config.yaml
arch: "unet"
model: "class-conditioned image diffusion model"
dataset: "seven-segment displays showing three digits"
train_examples: 195000
image_size: 32
horizontal_flip: false
conditioning: "class"
objective: "epsilon"
cond_dim: 128
targets: ["first digit"]
num_classes: 10
cond_dropout: 0.1
norm: "groupnorm"
hidden_act: "gelu"
weight_standardization: true
widths: [96, 192, 192]
blocks_per_level: 1
scale_shift_norm: true
attention: true
upsampling: "pixel_shuffle"
init: "trunc_normal_002"
residual_init: "none"
optimizer: "soap"
beta2: 0.95
learning_rate: 0.0033
beta1: 0.95
shampoo_beta: 0.95
eps: 1e-08
precondition_frequency: 10
max_precond_dim: 512
merge_dims: false
one_sided: true
adamw_lr_other_params: 0.0018
max_grad_norm: 1.0
max_steps: 10200
batch_size: 128
epochs: 6.7
lr_schedule: "cosine"
final_lr_fraction: 0.01
warmup_steps: 510
weight_decay: 0.3
adamw_weight_decay_other_params: 0.05
Rows from block 3 of a small class-conditioned image diffusion model, named by matrix and row number. Rows with one number belong to one channel. Each number is 50 + 15 x the weight over its row's rms, rounded and kept within 0 to 99. All counts start at 0.
After each channel's rows are labels from the 100 images, of 14976 (inputs lightly noised), where the channel reaches its highest value: "strongest on" is what is common among them; "lies over" is the class under the peak. Only what is clearly more common there than usual is listed. The data: seven-segment displays showing three digits.
# convs0: first 3x3 conv (model.mid.0.convs.0.weight, 192x192x3x3, standardized in use, each kernel summed), inputs 0-191
# convs1: second 3x3 conv (model.mid.0.convs.1.weight, 192x192x3x3, standardized in use, transposed, each kernel summed), outputs 0-191

convs0.120:60 43 63 34 47 95 29 29 43 50 44 45 44 36 52 31 35 61 39 53 42 40 47 59 47 41 40 40 36 52 30 36 55 57 50 48 25 81 49 34 36 98 36 50 54 55 28 50 43 49 41 69 52 44 42 47 38 31 51 42 41 28 51 36 44 45 52 37 41 61 47 29 62 37 34 58 50 64 48 61 66 40 38 39 64 46 56 39 26 29 43 37 41 36 42 49 24 40 36 34 46 31 54 56 75 53 51 56 67 48 49 25 39 41 39 32 49 47 38 36 34 49 52 52 50 32 26 47 25 57 41 69 50 37 45 52 64 76 41 32 99 29 41 30 42 42 34 83 45 30 27 57 36 51 96 29 32 49 51 63 40 41 47 70 46 74 34 40 47 42 48 34 45 51 42 60 36 38 90 30 31 25 92 26 39 51 42 44 42 39 46 37
convs1.120:62 62 73 73 39 57 67 62 70 56 66 50 78 56 38 79 77 73 52 61 60 55 52 66 67 76 57 63 59 37 35 55 39 47 82 43 58 87 58 57 75 75 44 58 56 64 84 58 56 41 73 81 26 70 53 62 74 70 68 70 55 69 62 67 55 81 48 59 63 54 78 55 35 52 67 61 52 51 51 68 61 67 60 48 67 68 74 74 50 80 54 68 49 53 63 71 47 63 87 55 60 47 53 59 42 47 72 54 42 50 40 47 56 63 65 41 67 57 52 57 50 54 59 63 47 70 83 54 29 78 60 37 67 61 75 52 65 50 62 48 51 67 38 75 56 53 57 61 57 50 65 39 58 60 66 49 58 54 72 73 56 76 64 49 53 58 49 50 63 59 78 57 70 48 60 84 77 60 63 67 64 53 59 52 63 42 46 64 47 48 45 64
strongest on: the digit 2; first digit: 2
lies over: surround

convs0.53:43 63 55 48 44 37 65 53 68 67 00 53 37 81 62 45 78 35 47 55 45 46 60 80 44 42 66 33 64 54 06 63 48 61 47 10 62 47 75 54 66 40 65 42 48 47 32 53 65 55 68 41 41 57 50 47 57 46 64 56 56 31 68 72 56 45 79 12 54 56 32 30 47 70 49 36 50 49 35 64 47 06 51 32 48 17 51 38 26 50 46 42 48 29 57 53 35 52 75 54 55 36 61 67 35 59 47 56 40 51 97 36 64 45 74 55 65 17 46 80 69 57 62 61 66 38 96 44 65 34 62 51 56 64 54 64 40 45 70 52 48 58 49 48 70 57 56 45 51 57 47 57 60 36 53 21 66 63 53 37 40 74 33 37 47 62 35 42 70 43 62 72 54 53 43 47 45 59 47 57 63 56 49 59 65 63 44 55 58 49 45 42
convs1.53:46 49 50 31 39 42 53 31 46 57 25 57 40 49 30 55 64 71 39 58 48 68 72 46 67 62 62 53 38 68 52 61 79 50 45 62 58 28 34 48 55 85 48 54 68 58 35 32 26 27 42 44 38 34 45 51 26 38 63 52 59 53 61 61 56 17 48 49 51 43 24 53 53 57 51 24 65 46 68 65 38 39 52 29 67 00 71 10 43 79 62 50 43 20 46 26 28 44 49 64 68 28 51 65 54 65 70 52 57 37 32 44 86 34 44 54 61 53 32 60 44 29 48 72 53 42 39 77 51 41 40 52 43 48 41 53 43 35 36 48 33 86 69 73 21 51 41 56 48 53 62 30 91 59 56 24 37 66 52 62 68 59 67 64 37 67 69 67 34 38 37 67 68 58 49 58 76 43 56 48 36 53 58 50 51 51 59 58 40 67 37 57
strongest on: dark on pale; third digit: 7
lies over: screen

convs0.39:46 43 67 39 49 54 22 41 38 49 63 39 42 31 63 26 40 47 35 47 50 32 65 47 87 35 54 20 25 31 47 47 29 63 37 63 28 67 49 37 74 68 36 51 32 53 44 53 58 59 24 47 63 41 24 51 42 46 23 28 39 50 57 60 56 25 43 38 64 54 28 17 47 33 19 50 39 38 42 55 52 41 66 58 60 42 65 43 44 53 57 24 29 57 40 53 41 41 32 23 38 33 46 34 76 44 60 50 73 32 46 40 45 24 40 55 63 41 46 43 37 36 60 46 52 47 51 57 20 44 20 69 61 45 46 55 54 74 63 44 99 39 35 33 46 30 35 52 65 27 31 65 27 56 47 52 19 34 63 57 70 40 45 74 55 41 32 50 48 58 65 36 42 44 35 57 46 24 44 30 23 55 55 29 44 48 39 49 56 73 30 35
convs1.39:44 71 37 54 69 68 76 57 40 47 45 63 60 60 61 50 64 67 75 50 61 37 65 69 53 69 49 52 68 45 62 64 62 05 57 57 57 83 50 66 58 28 60 64 45 40 61 64 85 60 59 62 52 35 25 45 56 56 62 46 63 66 43 59 62 58 49 63 73 86 63 61 42 57 77 47 41 62 24 55 44 71 53 57 31 60 66 43 88 24 39 52 60 74 69 75 48 75 49 56 59 36 46 83 29 42 46 57 45 50 61 44 57 42 64 65 59 49 39 50 61 47 60 66 45 55 62 04 78 24 11 53 54 54 55 63 82 58 61 22 48 30 40 68 57 46 77 45 44 41 39 37 54 50 68 61 43 78 70 55 58 53 60 47 56 56 54 56 56 55 41 42 69 58 63 42 69 54 47 54 65 56 67 42 71 57 63 56 56 29 62 20
strongest on: the digit 2; first digit: 2
lies over: screen

convs0.147:74 74 54 56 47 47 68 30 33 63 57 64 39 62 68 62 58 63 32 63 35 62 39 48 26 69 42 58 71 62 23 42 60 54 57 69 51 44 59 37 30 31 49 42 69 65 27 49 52 40 64 63 39 53 51 40 60 72 58 71 50 44 72 40 37 42 66 47 41 47 50 77 52 75 41 44 45 51 54 44 61 28 24 01 57 60 69 50 21 22 47 74 58 51 32 40 34 47 62 74 69 48 62 58 48 44 30 55 66 42 49 17 65 35 39 33 55 43 33 32 34 53 45 60 70 41 24 62 66 65 77 47 42 61 55 59 51 55 52 12 42 74 55 56 57 48 72 54 54 63 30 58 40 41 54 42 62 37 73 79 28 54 57 45 53 46 77 51 71 58 64 52 74 32 67 29 72 65 48 37 85 30 50 59 45 72 66 55 51 24 70 69
convs1.147:72 35 44 35 60 34 36 57 45 48 72 74 56 41 30 41 53 59 45 58 63 38 37 48 59 41 38 49 30 50 57 50 06 41 35 24 00 41 39 57 44 62 52 26 74 62 52 54 58 73 44 65 55 49 33 45 52 50 46 38 35 47 47 54 55 24 59 47 58 38 52 31 37 80 59 50 43 63 53 58 46 44 62 60 38 55 66 45 57 54 44 63 20 36 36 53 55 24 43 65 41 44 58 35 45 41 34 38 36 76 39 41 37 47 49 65 52 36 26 51 46 25 45 41 48 95 58 52 54 43 99 27 48 39 65 54 40 53 48 79 49 33 57 21 48 68 28 48 60 32 61 62 32 33 61 63 53 24 57 60 46 58 46 47 57 48 33 43 67 61 68 45 33 41 36 66 22 58 20 70 34 72 56 60 43 51 49 55 47 55 58 46
strongest on: dark on pale
lies over: surround

convs0.130:49 55 54 34 42 54 64 41 43 41 22 55 45 73 62 55 70 53 58 90 31 55 38 41 38 50 51 86 33 53 34 43 70 83 91 56 53 66 62 44 39 77 42 29 61 58 19 31 44 27 71 66 43 20 54 42 63 57 39 31 48 47 32 39 34 58 64 53 50 34 73 39 37 82 63 52 56 52 35 59 54 53 44 40 62 40 35 51 35 38 37 66 70 30 39 32 45 61 55 70 52 65 82 38 58 51 36 69 27 56 69 30 56 78 47 47 32 65 48 41 54 39 49 60 65 19 45 48 56 55 92 28 33 58 68 83 84 34 35 42 42 40 43 64 52 42 41 52 52 60 53 34 53 38 52 50 62 55 68 11 46 75 42 37 52 58 52 41 51 28 50 54 58 66 66 62 54 47 63 55 69 42 45 60 37 57 65 65 45 34 74 56
convs1.130:09 52 07 38 55 51 33 31 59 47 60 43 41 44 36 67 47 83 37 61 53 52 71 74 47 58 37 30 69 55 55 51 92 44 47 40 68 48 26 54 71 47 41 41 57 70 21 33 70 46 75 44 55 35 49 55 50 51 39 43 15 60 67 55 80 67 61 70 53 61 59 27 41 73 84 61 31 35 56 58 49 55 56 53 64 57 38 61 47 52 72 48 61 54 67 50 45 43 74 46 54 48 36 73 53 21 56 44 63 62 62 69 49 27 50 51 50 50 53 35 65 48 58 55 32 59 47 44 67 57 59 44 46 46 52 60 22 45 66 46 40 57 37 56 63 45 86 35 31 31 56 33 75 55 45 75 44 37 55 41 44 74 62 55 29 63 42 40 85 46 62 61 40 62 60 39 33 48 72 33 73 53 42 59 76 22 83 62 65 68 60 58
strongest on: white glow; third digit: 0
lies over: screen

convs0.151:97 52 77 59 42 52 56 26 79 47 67 70 36 68 63 58 66 53 52 64 42 83 39 31 31 65 32 67 64 58 26 41 51 51 51 60 50 51 81 66 29 50 63 81 60 59 20 38 40 43 60 34 41 61 64 54 39 55 62 52 39 47 60 51 30 61 40 50 29 50 59 56 30 68 66 74 45 44 70 54 58 54 33 50 56 55 47 46 40 22 63 75 40 09 69 57 66 86 68 58 63 54 64 26 43 32 37 39 52 65 53 24 74 49 61 37 58 56 41 55 29 49 56 59 75 43 50 50 63 61 51 57 50 52 56 70 56 61 47 29 48 40 73 66 50 42 52 43 11 38 23 31 53 49 34 74 72 64 48 58 37 57 65 36 53 68 55 57 50 48 55 43 60 45 62 31 43 67 53 68 50 40 74 46 58 57 61 62 65 04 73 56
convs1.151:35 51 41 48 62 29 50 75 42 54 56 27 21 44 51 32 39 21 43 37 22 71 44 15 53 12 69 22 45 30 34 40 21 52 47 53 16 53 49 45 32 27 30 37 40 45 63 38 67 56 43 59 29 43 21 47 49 46 47 63 61 64 56 45 25 39 48 52 64 38 54 66 59 26 47 62 40 53 57 22 51 47 52 37 39 39 28 67 33 71 43 39 36 74 46 35 65 35 48 40 35 41 54 42 41 37 65 55 56 40 50 73 52 54 54 41 51 52 48 40 75 49 70 49 21 51 58 60 61 52 07 37 10 32 64 50 50 27 46 48 67 37 59 69 53 46 72 36 49 50 36 69 53 71 39 80 54 22 52 52 35 49 45 59 52 49 67 53 63 44 46 43 35 80 28 46 46 75 44 49 45 52 52 44 40 04 64 46 37 57 79 52
strongest on: dark on pale
lies over: surround

convs0.8:05 48 68 43 45 16 45 37 53 58 60 38 49 34 49 30 38 57 51 34 52 28 56 56 58 26 47 46 38 35 36 54 28 50 30 53 59 45 63 48 64 32 32 46 19 29 66 67 67 28 50 42 33 87 21 65 81 28 57 63 46 58 58 72 31 39 43 32 45 46 49 48 43 36 42 35 51 34 80 30 58 36 53 42 58 54 67 32 40 40 47 27 37 74 43 55 40 52 43 23 26 46 48 71 54 45 68 42 72 37 39 56 48 33 69 51 76 24 56 37 42 48 59 43 54 52 38 72 43 60 42 72 65 66 68 35 37 64 79 41 63 61 34 79 31 45 58 65 65 25 41 40 43 65 64 51 20 44 61 80 57 27 56 52 47 56 56 48 57 64 61 55 54 69 74 46 63 31 57 45 37 57 61 09 52 32 34 41 42 59 29 53
convs1.8:59 35 60 59 51 49 80 68 63 52 25 73 52 66 41 65 35 50 59 51 79 67 47 52 56 60 65 55 45 75 56 48 42 57 74 57 78 45 53 45 75 34 58 59 43 66 46 54 23 47 70 52 42 38 62 46 49 61 58 46 63 72 75 31 78 97 69 69 64 78 44 73 18 71 72 28 39 41 37 58 66 40 54 25 51 38 71 44 37 59 69 72 58 34 68 48 62 63 48 41 70 41 62 56 53 35 57 53 40 33 23 34 73 38 56 45 66 33 45 55 55 59 46 68 49 77 54 55 53 60 50 38 42 69 34 63 30 73 72 57 58 87 41 46 43 49 43 48 69 33 45 62 49 63 70 57 58 62 51 25 45 54 47 24 62 66 50 59 39 61 39 65 65 07 72 67 42 46 48 48 72 44 60 71 65 29 51 64 59 29 37 69
strongest on: first digit: 4
lies over: screen

convs0.163:56 79 61 41 36 59 81 45 52 21 35 54 59 42 46 57 89 51 69 59 64 76 36 24 32 85 52 53 67 36 42 42 71 55 37 53 58 41 48 37 31 48 44 41 61 41 52 53 61 48 77 40 41 47 60 30 56 79 57 36 37 38 55 23 38 61 55 33 36 53 35 55 25 67 68 72 65 51 71 34 57 30 48 58 53 58 59 55 64 11 48 83 53 35 71 56 51 59 50 85 63 60 33 28 45 54 65 56 48 74 36 43 50 58 60 19 48 56 70 49 41 53 34 56 52 75 43 43 50 58 70 43 49 53 78 54 69 51 46 43 42 57 72 54 68 44 40 29 34 42 35 48 73 38 30 60 77 52 70 52 56 55 51 43 55 48 73 66 62 69 79 39 76 67 80 37 51 38 45 74 67 46 32 60 48 65 67 47 81 32 47 71
convs1.163:55 75 64 64 57 63 54 60 62 52 43 40 42 44 67 50 57 30 67 51 37 41 48 57 42 33 31 59 46 43 53 66 57 40 53 60 67 65 52 40 44 66 81 60 64 61 45 47 42 53 42 76 71 58 50 41 50 43 66 74 52 60 92 52 20 36 53 51 44 65 39 50 35 59 40 36 48 37 63 77 26 58 57 71 77 24 62 55 71 73 77 58 31 72 31 61 43 92 57 75 32 79 62 28 52 44 66 29 99 55 35 42 63 54 50 54 73 25 35 54 25 49 57 53 51 42 48 45 32 67 62 69 50 53 53 45 33 57 56 75 24 37 33 25 34 74 43 47 33 46 65 45 37 77 79 35 43 66 50 58 58 66 42 53 48 59 62 63 34 78 45 27 52 46 38 61 57 45 75 54 48 71 54 35 60 40 63 54 51 45 32 48
strongest on: dark on pale
lies over: surround